python train.py --activation="swiglu" --head_dim=64 --inner_norm=false --moe_every=2 --subsampling=2 --positions="rope" --residual_init="none" --eps=1e-08 --weight_decay=0.08
Rows from block 5 of a small sound classifier, named by matrix and row number. Rows with one number within an expert belong to one neuron, the router's apart. Each number is 50 + 10 x the weight over its row's rms, rounded and kept within 0 to 99. All counts start at 0.
After each expert's rows are labels from the 100 clips, of 14976, where the router gives the expert most weight on average: "responds to" is what is common among them. Only what is clearly more common there than usual is listed. The data: simulated sounds of rotating machines with and without faults. In brackets: how many of the 100.
# router: router (model.blocks.5.mlp.router.weight, 8x384), inputs 320-383
# gate: expert gate (model.blocks.5.mlp.gate, 8x192x384), inputs 320-383
# up: expert up (model.blocks.5.mlp.up, 8x192x384), inputs 320-383
# down: expert down (model.blocks.5.mlp.down, 8x384x192, transposed), outputs 320-383

# expert 1
router.1:38 63 40 36 50 58 48 53 54 60 69 73 44 39 49 56 31 38 47 56 43 52 34 66 53 34 51 57 44 43 54 37 41 41 55 57 56 38 53 69 29 41 54 50 63 42 53 67 56 41 63 46 58 62 66 51 47 50 55 63 38 46 50 66
gate.0:55 39 66 32 55 67 27 54 67 48 49 61 54 39 53 54 39 62 40 40 52 55 35 59 64 38 46 46 40 42 57 49 45 41 50 59 50 37 41 67 47 46 52 47 49 46 55 57 52 56 59 66 61 54 54 56 43 53 70 66 24 38 50 51
up.0:45 46 58 69 42 23 61 42 44 46 42 49 40 54 61 55 54 45 43 45 42 50 38 45 39 45 50 56 57 67 37 46 60 69 55 56 27 54 49 41 78 51 42 54 48 60 49 41 49 44 44 47 39 56 34 46 57 69 39 44 58 51 52 46
down.0:64 58 59 65 56 48 52 50 36 51 59 65 49 47 56 44 54 44 38 43 65 47 38 42 48 50 39 58 58 55 56 48 52 57 33 60 47 45 55 69 57 49 28 65 56 39 52 32 37 37 49 43 47 50 56 45 57 52 54 52 52 46 46 66
gate.1:49 62 59 69 57 48 62 45 49 62 54 40 44 55 49 42 53 59 43 63 43 66 48 34 57 57 47 51 58 38 38 34 48 48 55 49 64 41 52 67 41 52 42 45 56 39 66 62 67 43 43 41 41 51 44 53 38 50 42 50 58 67 69 53
up.1:60 19 49 47 41 53 40 48 56 38 54 41 56 52 50 58 42 41 53 53 51 62 41 47 46 55 42 51 34 70 53 45 45 52 54 60 43 64 56 66 46 63 40 41 56 62 40 38 55 44 63 55 57 63 50 53 42 43 45 57 58 66 38 48
down.1:63 65 46 35 43 67 61 43 54 41 44 37 46 48 51 49 60 57 46 68 55 44 45 53 39 36 49 51 49 56 50 55 49 45 69 40 45 42 43 70 36 55 38 44 40 52 58 58 56 47 41 57 50 48 38 39 67 44 40 52 40 48 43 43
gate.2:56 50 71 55 33 44 36 53 49 48 28 56 43 50 52 45 57 42 36 51 52 63 49 34 15 71 60 41 51 49 47 46 58 52 49 25 48 45 72 61 41 51 53 53 68 48 60 48 57 60 35 41 49 45 43 55 67 53 54 37 48 62 48 46
up.2:56 48 42 59 55 47 58 45 50 49 38 58 38 65 62 45 62 51 34 51 70 61 55 59 39 55 52 46 51 72 57 55 49 43 38 41 58 35 52 62 45 49 54 61 65 39 60 37 52 48 39 48 38 44 41 57 41 45 35 42 43 48 54 54
down.2:55 40 37 46 50 47 61 48 37 53 66 49 57 45 51 51 50 69 73 44 39 43 51 50 57 37 63 46 71 56 45 45 41 48 68 60 47 53 49 30 52 60 62 44 46 53 58 59 47 65 60 48 35 48 51 57 50 43 57 50 48 51 57 30
responds to: compressor (100)

# expert 0
router.0:59 55 48 37 39 57 31 58 60 51 62 75 59 46 58 61 49 69 58 48 43 48 55 59 61 44 53 48 43 51 38 42 49 52 53 57 57 43 46 65 35 60 43 44 62 64 54 54 52 63 66 42 62 41 58 41 37 63 46 65 49 50 48 44
gate.0:66 36 32 66 53 68 56 33 47 61 53 59 43 44 42 57 61 51 56 54 60 56 45 56 50 61 41 53 55 32 47 62 58 53 40 29 50 45 66 43 48 46 32 60 59 45 55 51 61 47 26 43 55 67 38 56 60 53 44 46 50 70 54 56
up.0:53 68 40 48 44 32 50 54 36 55 60 47 43 46 54 48 51 45 69 49 46 47 46 42 55 60 48 57 46 59 39 46 40 38 62 60 48 73 47 45 56 63 71 47 37 51 46 36 51 46 53 68 47 45 54 48 59 57 58 65 49 35 53 46
down.0:51 41 53 77 34 43 52 54 53 49 57 43 64 59 49 45 59 58 34 52 61 42 39 68 45 60 62 46 51 45 46 34 59 39 47 46 53 67 47 47 58 64 46 57 42 49 46 52 58 64 61 58 42 62 54 62 46 46 52 62 49 52 53 56
gate.1:23 66 61 48 55 38 57 66 49 49 69 56 37 68 57 62 53 37 51 62 33 60 43 56 65 49 32 54 51 51 40 54 51 42 42 38 50 42 49 39 43 56 58 48 61 56 49 51 29 54 46 54 33 52 57 55 52 54 52 61 43 45 52 46
up.1:42 49 47 58 53 49 46 56 50 50 54 46 45 50 32 55 41 56 51 50 57 42 49 44 40 53 57 41 64 67 70 66 31 63 70 57 42 55 48 53 59 35 36 45 42 44 59 62 45 70 31 53 36 55 60 49 58 53 56 67 57 65 46 48
down.1:60 46 45 43 44 47 58 55 49 50 39 58 45 51 44 50 48 43 50 57 57 53 44 43 53 40 49 45 67 54 42 62 48 46 58 57 39 57 45 50 59 58 51 73 58 54 36 47 45 26 54 31 64 35 44 38 39 65 54 57 63 62 44 45
gate.2:34 53 46 45 56 64 45 53 62 46 46 72 54 51 42 53 62 39 43 58 47 62 57 46 42 45 47 58 41 40 75 48 33 37 49 51 39 45 38 46 60 32 46 43 62 42 39 56 58 34 57 62 54 36 48 55 54 47 64 40 45 50 27 67
up.2:46 47 49 54 72 42 43 63 40 60 55 49 55 54 50 46 58 72 57 54 59 41 56 48 48 46 62 48 59 47 31 48 46 52 59 42 53 62 63 43 60 35 68 35 34 53 54 49 53 56 46 37 57 61 45 34 31 41 47 62 49 46 54 51
down.2:55 51 44 50 40 65 48 62 56 50 43 67 43 42 61 50 55 41 30 47 50 55 55 48 41 45 35 53 57 50 63 53 44 60 47 46 54 30 46 42 63 35 13 68 54 40 51 44 39 31 46 49 48 52 68 58 59 44 60 55 43 43 46 63
responds to: compressor (100); text has "speed" (73); speed: medium (70)

# expert 6
router.6:46 46 51 59 51 63 59 51 29 56 45 33 50 61 51 50 58 58 54 66 64 41 49 41 46 41 53 60 60 54 47 55 52 55 54 25 65 51 50 48 67 38 63 41 46 52 49 43 54 68 27 56 51 72 50 52 44 43 40 47 51 36 54 41
gate.0:30 63 68 54 48 38 64 28 49 56 41 50 32 47 37 42 60 51 45 45 38 55 51 33 42 46 35 49 37 47 53 44 34 54 38 40 56 38 42 65 74 47 62 42 57 53 59 42 44 59 47 59 48 41 49 58 54 34 61 42 41 54 42 66
up.0:54 56 53 37 42 53 48 47 43 39 60 48 68 30 43 33 49 65 41 32 47 47 48 45 42 49 49 50 40 56 37 54 43 44 36 46 53 34 52 49 52 45 56 40 70 61 52 62 35 51 55 56 47 58 50 48 52 51 54 63 48 51 58 45
down.0:39 46 66 57 44 52 43 45 51 38 47 50 68 62 54 55 24 55 57 53 37 36 27 67 46 51 62 42 38 33 48 40 39 49 61 49 42 43 51 69 38 45 45 48 57 38 28 42 51 68 56 59 32 47 23 61 55 64 57 42 38 53 60 26
gate.1:51 42 36 53 28 49 46 66 72 33 46 50 49 49 56 49 57 34 36 31 64 55 45 53 67 34 33 75 68 69 62 52 39 53 48 46 34 73 51 41 47 53 45 57 49 31 57 49 56 45 62 41 50 49 38 61 38 50 62 56 59 61 33 47
up.1:58 59 44 45 51 64 50 41 55 52 70 64 50 61 63 48 42 37 58 43 26 34 56 60 48 60 58 48 42 53 59 54 56 50 38 60 69 38 64 55 49 43 39 46 58 41 57 44 45 52 45 44 44 80 63 62 56 47 56 39 57 58 49 43
down.1:41 60 50 49 48 50 52 38 26 52 50 56 42 42 67 53 48 51 51 44 54 69 52 70 52 36 46 67 47 46 58 27 47 60 44 36 65 46 55 53 40 62 68 52 55 57 50 69 58 48 35 30 52 51 49 40 30 68 30 48 40 39 60 49
gate.2:62 46 51 55 15 37 35 40 36 49 48 48 41 37 56 39 46 52 32 45 31 42 57 53 50 61 53 40 36 62 60 46 43 60 39 47 56 57 48 61 53 52 52 69 64 47 41 44 43 62 47 42 43 45 52 70 67 61 66 48 49 53 49 63
up.2:62 50 50 63 27 43 47 50 53 43 58 58 45 51 53 43 54 54 59 35 40 44 61 40 47 46 53 43 35 55 53 56 48 68 43 64 53 39 40 53 56 35 39 72 63 41 40 57 42 76 48 55 39 54 51 72 63 68 45 53 70 50 58 44
down.2:56 42 52 49 46 43 28 50 41 54 72 48 58 34 55 39 45 70 45 55 31 55 48 48 52 52 48 52 45 48 24 30 59 32 50 55 42 35 26 64 40 49 37 61 58 37 47 42 31 62 55 40 54 40 46 67 49 75 37 58 59 58 80 46
responds to: gearbox (100); speed change: steady (69)

# expert 2
router.2:45 54 53 58 45 56 57 52 59 41 47 40 39 33 35 50 46 30 39 70 49 52 55 37 35 49 54 67 63 45 67 48 51 43 63 50 52 46 53 41 45 55 51 44 49 50 54 57 61 41 54 56 41 50 41 49 63 41 63 30 50 51 35 49
gate.0:46 51 54 55 50 40 48 42 38 42 50 49 47 55 71 35 25 21 56 52 58 48 42 35 56 33 43 41 57 40 49 59 48 27 36 49 37 58 62 51 53 43 52 56 52 45 60 40 45 64 46 59 48 64 59 47 48 49 45 49 46 56 65 60
up.0:59 40 48 48 44 35 53 57 52 58 44 38 54 44 46 69 37 52 62 38 33 39 49 58 63 53 66 36 43 41 50 51 58 51 39 43 44 50 49 48 67 39 32 59 44 39 55 72 39 36 68 52 62 36 56 48 64 47 42 49 49 67 72 37
down.0:41 53 34 54 50 58 52 38 58 38 61 71 31 46 59 60 50 34 57 53 41 49 56 51 55 62 45 47 40 46 54 66 74 49 60 43 59 59 59 39 64 57 52 29 51 49 46 37 57 78 44 33 58 51 39 44 49 58 44 58 63 59 37 48
gate.1:47 58 50 54 60 35 49 64 36 68 49 21 58 57 73 61 61 60 64 35 68 69 64 53 41 36 47 45 59 62 48 66 58 48 58 40 51 65 47 38 70 57 54 32 53 45 63 43 52 45 52 43 59 50 52 49 59 55 47 49 45 51 36 41
up.1:39 50 37 61 45 46 38 44 52 31 63 54 41 43 57 36 42 58 49 57 47 51 65 62 46 50 43 36 53 30 47 48 53 44 63 45 62 46 59 49 43 37 46 51 45 54 53 48 45 56 47 71 49 41 71 61 57 65 60 41 34 56 71 60
down.1:41 54 56 49 50 62 53 59 59 67 52 68 43 45 40 36 45 49 44 43 76 49 68 39 49 58 31 37 50 57 57 65 71 38 43 40 42 50 59 53 48 78 23 50 39 45 49 63 52 42 45 48 55 58 31 50 50 53 46 48 45 51 52 40
gate.2:57 47 43 21 74 49 44 41 49 50 45 67 42 46 67 49 36 53 49 49 62 55 54 52 45 40 51 47 49 54 49 36 37 59 60 43 60 52 57 71 47 41 47 48 33 45 47 39 52 49 53 40 66 81 57 53 54 57 64 56 42 25 54 61
up.2:53 50 51 60 69 58 39 61 55 35 48 49 46 43 37 36 49 57 59 51 74 59 54 60 64 59 57 43 52 40 33 54 45 37 53 53 57 33 46 45 26 50 61 37 38 34 54 54 49 69 56 81 40 40 49 52 43 63 55 70 49 48 42 43
down.2:66 67 42 35 30 44 54 34 66 55 66 51 49 48 35 49 46 60 51 35 24 60 43 48 31 23 46 57 48 66 55 66 62 60 37 50 59 44 47 44 52 65 52 42 67 58 53 52 53 70 58 28 72 55 55 50 54 56 55 48 52 51 55 64
responds to: turbine (100); speed change: steady (63)

# expert 7
router.7:57 38 58 58 39 44 46 53 44 36 57 56 55 39 58 52 57 56 57 44 31 49 51 56 44 56 42 51 55 60 48 54 41 67 50 56 50 54 41 44 64 52 47 62 44 54 50 49 41 53 52 34 33 22 57 54 53 53 50 49 48 48 63 57
gate.0:62 56 49 58 41 47 45 61 66 49 43 49 44 46 48 54 47 49 34 51 51 44 31 29 37 46 54 70 36 43 42 53 46 49 40 68 55 31 40 50 50 40 40 59 76 37 66 51 45 57 58 63 58 45 56 58 56 59 62 43 53 54 28 50
up.0:45 51 53 62 42 51 55 47 49 51 65 41 41 42 48 37 59 54 57 52 52 49 33 58 44 54 51 69 48 33 50 54 52 52 58 60 51 51 40 45 60 48 50 60 48 41 64 60 43 44 38 65 49 60 56 67 36 48 53 50 54 44 44 48
down.0:76 32 36 55 44 44 61 48 44 47 63 40 54 60 44 53 62 48 58 52 50 48 49 60 53 49 63 59 56 51 53 41 43 38 58 51 42 46 62 43 39 41 73 54 33 43 57 53 56 55 38 67 36 48 48 51 38 52 37 45 52 65 56 50
gate.1:49 67 41 39 53 48 38 55 64 46 64 48 34 45 56 48 57 64 45 67 41 51 43 52 39 36 51 59 50 47 59 43 55 49 43 59 57 45 51 61 61 40 45 53 62 42 62 67 64 47 63 56 63 53 66 71 46 47 58 48 53 36 37 58
up.1:47 58 44 44 54 60 54 52 45 57 30 62 48 39 56 67 23 45 47 49 51 42 56 45 53 47 34 44 57 57 57 51 39 55 53 38 59 50 58 77 50 64 51 33 55 53 59 26 64 26 53 52 52 42 68 38 74 43 63 52 35 45 53 55
down.1:46 58 45 46 50 36 48 51 49 47 47 71 47 47 57 53 41 42 42 46 26 58 50 50 38 57 49 47 50 46 50 52 50 45 71 42 47 51 50 54 59 53 42 39 49 58 51 34 57 56 54 23 46 70 53 45 53 60 47 63 65 44 48 53
gate.2:41 53 43 50 58 26 64 54 63 70 30 63 44 57 62 63 39 47 60 48 46 57 64 51 44 69 58 62 50 36 50 43 69 51 65 43 42 54 47 59 43 72 58 32 58 64 48 32 45 45 63 59 54 47 47 45 52 46 55 40 24 58 43 49
up.2:56 40 41 69 60 58 34 54 53 46 66 61 50 46 59 53 62 58 56 53 51 35 53 62 61 61 49 47 62 40 45 48 40 58 45 41 68 51 63 47 54 35 39 57 52 45 67 60 55 54 55 39 39 34 55 56 58 66 50 42 54 50 53 33
down.2:40 54 57 55 36 59 40 62 65 57 44 44 41 44 40 41 45 59 54 57 58 34 64 62 46 54 56 54 50 52 31 69 40 64 49 49 58 59 56 54 61 49 49 37 53 57 51 21 49 37 52 61 50 54 71 45 64 40 57 57 74 54 63 42
responds to: piston engine (88); thin (high-pass) (78)

# expert 4
router.4:60 59 40 51 62 47 53 46 44 48 45 45 56 58 44 41 45 29 51 44 64 47 55 61 43 59 66 34 50 51 49 46 35 39 53 50 36 65 62 44 26 62 54 60 46 61 49 58 50 44 48 69 62 53 57 52 52 46 56 43 42 56 53 57
gate.0:48 51 39 53 44 61 48 37 51 40 53 44 45 35 50 51 52 55 51 51 55 54 40 50 57 64 49 65 46 48 57 46 43 60 46 57 46 49 30 53 59 38 57 43 48 51 72 34 42 59 45 59 39 53 48 66 33 48 38 58 47 62 52 38
up.0:44 50 51 29 37 52 41 63 37 54 29 60 55 44 39 54 40 50 56 36 47 57 58 58 52 41 41 32 46 42 70 49 46 49 56 37 39 56 63 58 38 33 53 45 56 43 53 43 79 60 50 39 39 60 58 49 69 38 51 42 41 36 51 53
down.0:46 64 41 68 50 50 52 53 41 61 44 43 32 62 54 56 43 63 41 55 59 41 53 55 56 44 53 52 55 59 62 56 55 47 42 47 52 48 45 54 54 35 58 52 53 50 60 50 40 42 32 50 51 55 69 33 49 49 61 49 53 34 44 67
gate.1:54 44 43 61 49 40 33 44 45 33 61 51 37 56 42 53 56 39 61 61 31 40 66 29 39 42 57 57 42 46 60 45 38 55 70 49 52 42 43 37 51 46 41 59 56 41 42 64 56 55 51 44 45 46 46 57 43 38 50 36 48 60 45 58
up.1:54 60 40 38 45 30 62 55 59 43 46 40 50 58 66 60 53 55 62 64 64 57 37 61 61 39 60 34 60 59 37 44 49 54 49 33 57 39 50 29 39 56 50 58 44 54 53 58 47 45 57 60 42 66 46 51 57 63 73 47 38 53 58 56
down.1:32 72 56 47 63 40 47 61 65 32 40 46 35 47 40 39 55 49 43 51 49 42 51 35 49 54 45 58 57 46 49 58 40 49 69 36 60 48 40 46 45 54 50 39 36 47 49 50 30 38 51 46 57 54 70 54 49 37 48 53 35 38 75 51
gate.2:53 50 56 41 61 36 50 51 61 57 53 48 54 39 44 56 64 59 53 46 65 40 47 51 50 57 42 68 54 42 58 49 43 60 53 44 33 58 50 51 41 48 51 29 56 57 48 70 63 67 41 67 66 58 73 40 53 61 43 52 59 44 44 45
up.2:64 46 42 56 43 46 46 31 43 55 62 55 55 44 49 55 59 66 55 50 53 59 57 46 46 46 48 54 36 63 30 61 70 51 51 62 45 34 51 66 47 36 47 49 41 50 49 38 35 47 54 48 54 43 38 47 47 64 53 61 49 73 53 40
down.2:52 45 42 56 66 53 48 62 55 58 50 60 48 26 43 50 33 58 46 65 41 50 65 62 52 44 53 49 39 61 50 60 37 48 56 68 43 52 61 54 50 65 56 42 61 52 48 44 32 51 49 58 67 46 48 53 29 43 50 61 39 47 41 48
responds to: conveyor (100); air leak (35)

# expert 3
router.3:49 55 55 47 43 50 42 52 68 47 66 62 34 35 49 56 67 54 49 34 34 44 53 41 55 42 37 51 50 37 57 37 56 54 39 70 44 44 41 45 54 50 40 61 50 46 53 48 48 57 55 41 53 49 53 49 47 61 55 64 68 69 43 54
gate.0:49 63 44 41 53 58 43 54 51 52 43 42 42 37 63 50 45 71 41 41 72 43 56 38 56 56 36 42 49 60 54 59 46 57 48 40 46 35 47 56 55 57 50 40 72 54 40 55 54 59 45 62 42 45 41 49 61 32 53 41 21 38 45 65
up.0:40 47 43 40 50 49 53 58 79 37 52 64 54 43 56 61 47 35 38 36 51 49 56 34 50 38 60 62 57 48 44 39 41 51 36 34 60 43 43 65 47 43 45 61 42 51 62 56 57 55 40 46 66 40 46 62 47 47 42 54 43 53 37 54
down.0:48 53 49 52 25 42 53 45 38 59 57 51 62 55 46 43 58 57 51 49 29 66 46 40 25 40 51 53 64 52 53 48 43 45 41 35 52 22 51 47 45 45 49 50 54 39 40 46 31 51 45 67 63 53 69 53 53 46 59 60 48 40 41 45
gate.1:54 31 64 63 42 51 49 59 50 57 27 57 35 57 51 49 54 49 53 64 40 53 54 58 45 51 42 39 62 65 54 80 38 47 42 64 50 46 68 44 30 55 30 64 67 63 57 53 43 46 62 55 60 42 35 63 61 60 50 59 36 50 52 46
up.1:55 65 49 59 47 65 50 32 39 47 56 49 50 38 62 45 48 56 23 43 48 59 58 58 56 41 42 52 32 55 58 66 50 42 48 47 47 65 45 50 40 51 55 43 43 55 63 60 53 69 43 51 50 59 46 47 49 60 53 37 49 48 46 71
down.1:52 55 44 52 54 40 48 58 59 37 42 50 52 82 68 48 52 60 45 34 46 54 68 51 43 52 51 45 53 34 67 49 56 45 31 53 52 41 63 55 45 56 33 35 51 44 63 39 45 65 58 50 39 63 72 52 62 85 38 54 59 42 51 53
gate.2:42 64 42 57 55 56 49 63 40 34 48 39 55 47 62 45 56 63 47 50 60 75 51 54 56 53 47 57 64 74 51 42 51 44 49 51 59 60 48 41 64 58 48 55 48 60 37 52 50 48 64 41 69 61 35 41 61 49 47 27 46 36 47 58
up.2:53 54 49 46 58 73 46 57 60 71 46 38 48 40 57 60 41 56 31 49 44 73 66 50 58 66 30 49 55 73 45 28 49 51 41 53 55 41 51 56 46 48 46 49 65 55 47 55 37 58 57 33 62 55 48 50 44 62 55 57 68 74 48 39
down.2:56 45 65 42 64 59 54 60 51 57 50 51 55 62 55 55 63 72 52 44 47 52 62 45 50 52 49 60 54 29 36 49 52 61 44 46 73 39 52 62 53 43 51 51 45 31 56 47 22 52 41 64 58 62 68 37 44 53 34 36 41 58 25 50
responds to: electric motor (100)

# expert 5
router.5:55 63 54 42 35 41 52 49 55 71 66 71 57 55 56 57 53 58 50 41 46 60 43 51 66 52 50 55 40 36 45 36 54 55 35 70 53 40 34 44 49 59 30 58 58 47 52 65 56 46 66 35 52 40 44 45 43 51 43 57 65 67 31 52
gate.0:28 47 31 56 45 31 55 52 56 58 39 30 58 62 46 48 41 57 39 38 60 49 59 41 39 56 61 58 53 48 31 55 60 52 50 40 63 52 69 57 61 59 67 55 47 60 49 60 44 43 29 59 66 75 41 55 66 39 48 38 59 51 49 44
up.0:48 49 78 51 45 47 31 54 64 37 53 67 46 21 62 57 47 44 43 55 29 56 51 45 56 31 31 47 61 45 27 57 47 44 54 61 35 42 43 66 47 44 52 54 56 60 39 64 44 65 68 34 46 54 58 53 33 56 51 62 38 67 58 48
down.0:49 59 57 60 71 51 49 35 43 45 43 35 49 49 44 68 49 52 52 41 45 43 56 44 45 54 54 46 18 56 51 36 48 54 54 50 43 38 68 49 29 60 43 45 53 40 40 57 43 61 57 29 28 35 48 44 50 33 60 72 46 52 50 57
gate.1:44 61 45 40 56 52 60 41 46 54 28 61 60 55 53 58 38 45 32 59 56 59 71 35 43 68 44 34 63 65 52 69 48 58 47 32 56 56 54 78 61 58 42 33 54 53 52 34 66 43 48 47 56 59 60 46 73 34 57 42 39 45 55 59
up.1:48 53 51 55 65 57 49 46 33 64 44 48 37 59 48 58 45 57 54 60 74 48 37 46 55 45 34 52 50 47 38 51 51 62 58 45 50 53 52 72 67 58 47 47 37 79 61 21 54 55 41 49 62 59 39 44 44 39 57 40 41 35 47 39
down.1:65 41 49 55 56 65 52 53 61 34 57 41 35 52 37 65 62 47 64 23 52 43 52 51 80 42 62 38 29 51 54 32 55 46 45 59 69 63 50 35 47 53 71 49 45 46 22 59 44 55 66 47 43 24 48 42 48 58 64 57 45 60 62 40
gate.2:51 71 55 20 58 64 59 48 32 49 44 31 62 65 44 37 53 34 64 55 39 46 59 61 57 52 55 54 55 43 41 45 49 52 41 46 55 45 23 69 52 48 57 56 50 55 44 55 60 72 46 64 41 41 59 34 58 56 73 48 67 41 63 56
up.2:36 48 62 67 34 51 45 72 68 43 62 44 61 39 42 52 47 63 63 47 65 29 38 45 43 56 48 56 27 59 53 47 66 39 45 61 38 64 57 21 50 41 36 66 34 54 47 32 44 51 59 63 55 51 35 43 45 45 63 36 38 56 58 53
down.2:43 59 49 56 25 49 48 36 40 63 51 45 54 38 61 49 49 29 57 39 47 57 60 57 38 53 44 38 41 44 62 55 49 44 56 47 61 47 55 43 70 45 42 48 64 54 44 52 39 30 54 52 49 58 51 48 44 41 54 40 58 47 67 48
responds to: fan (96); thin (high-pass) (29)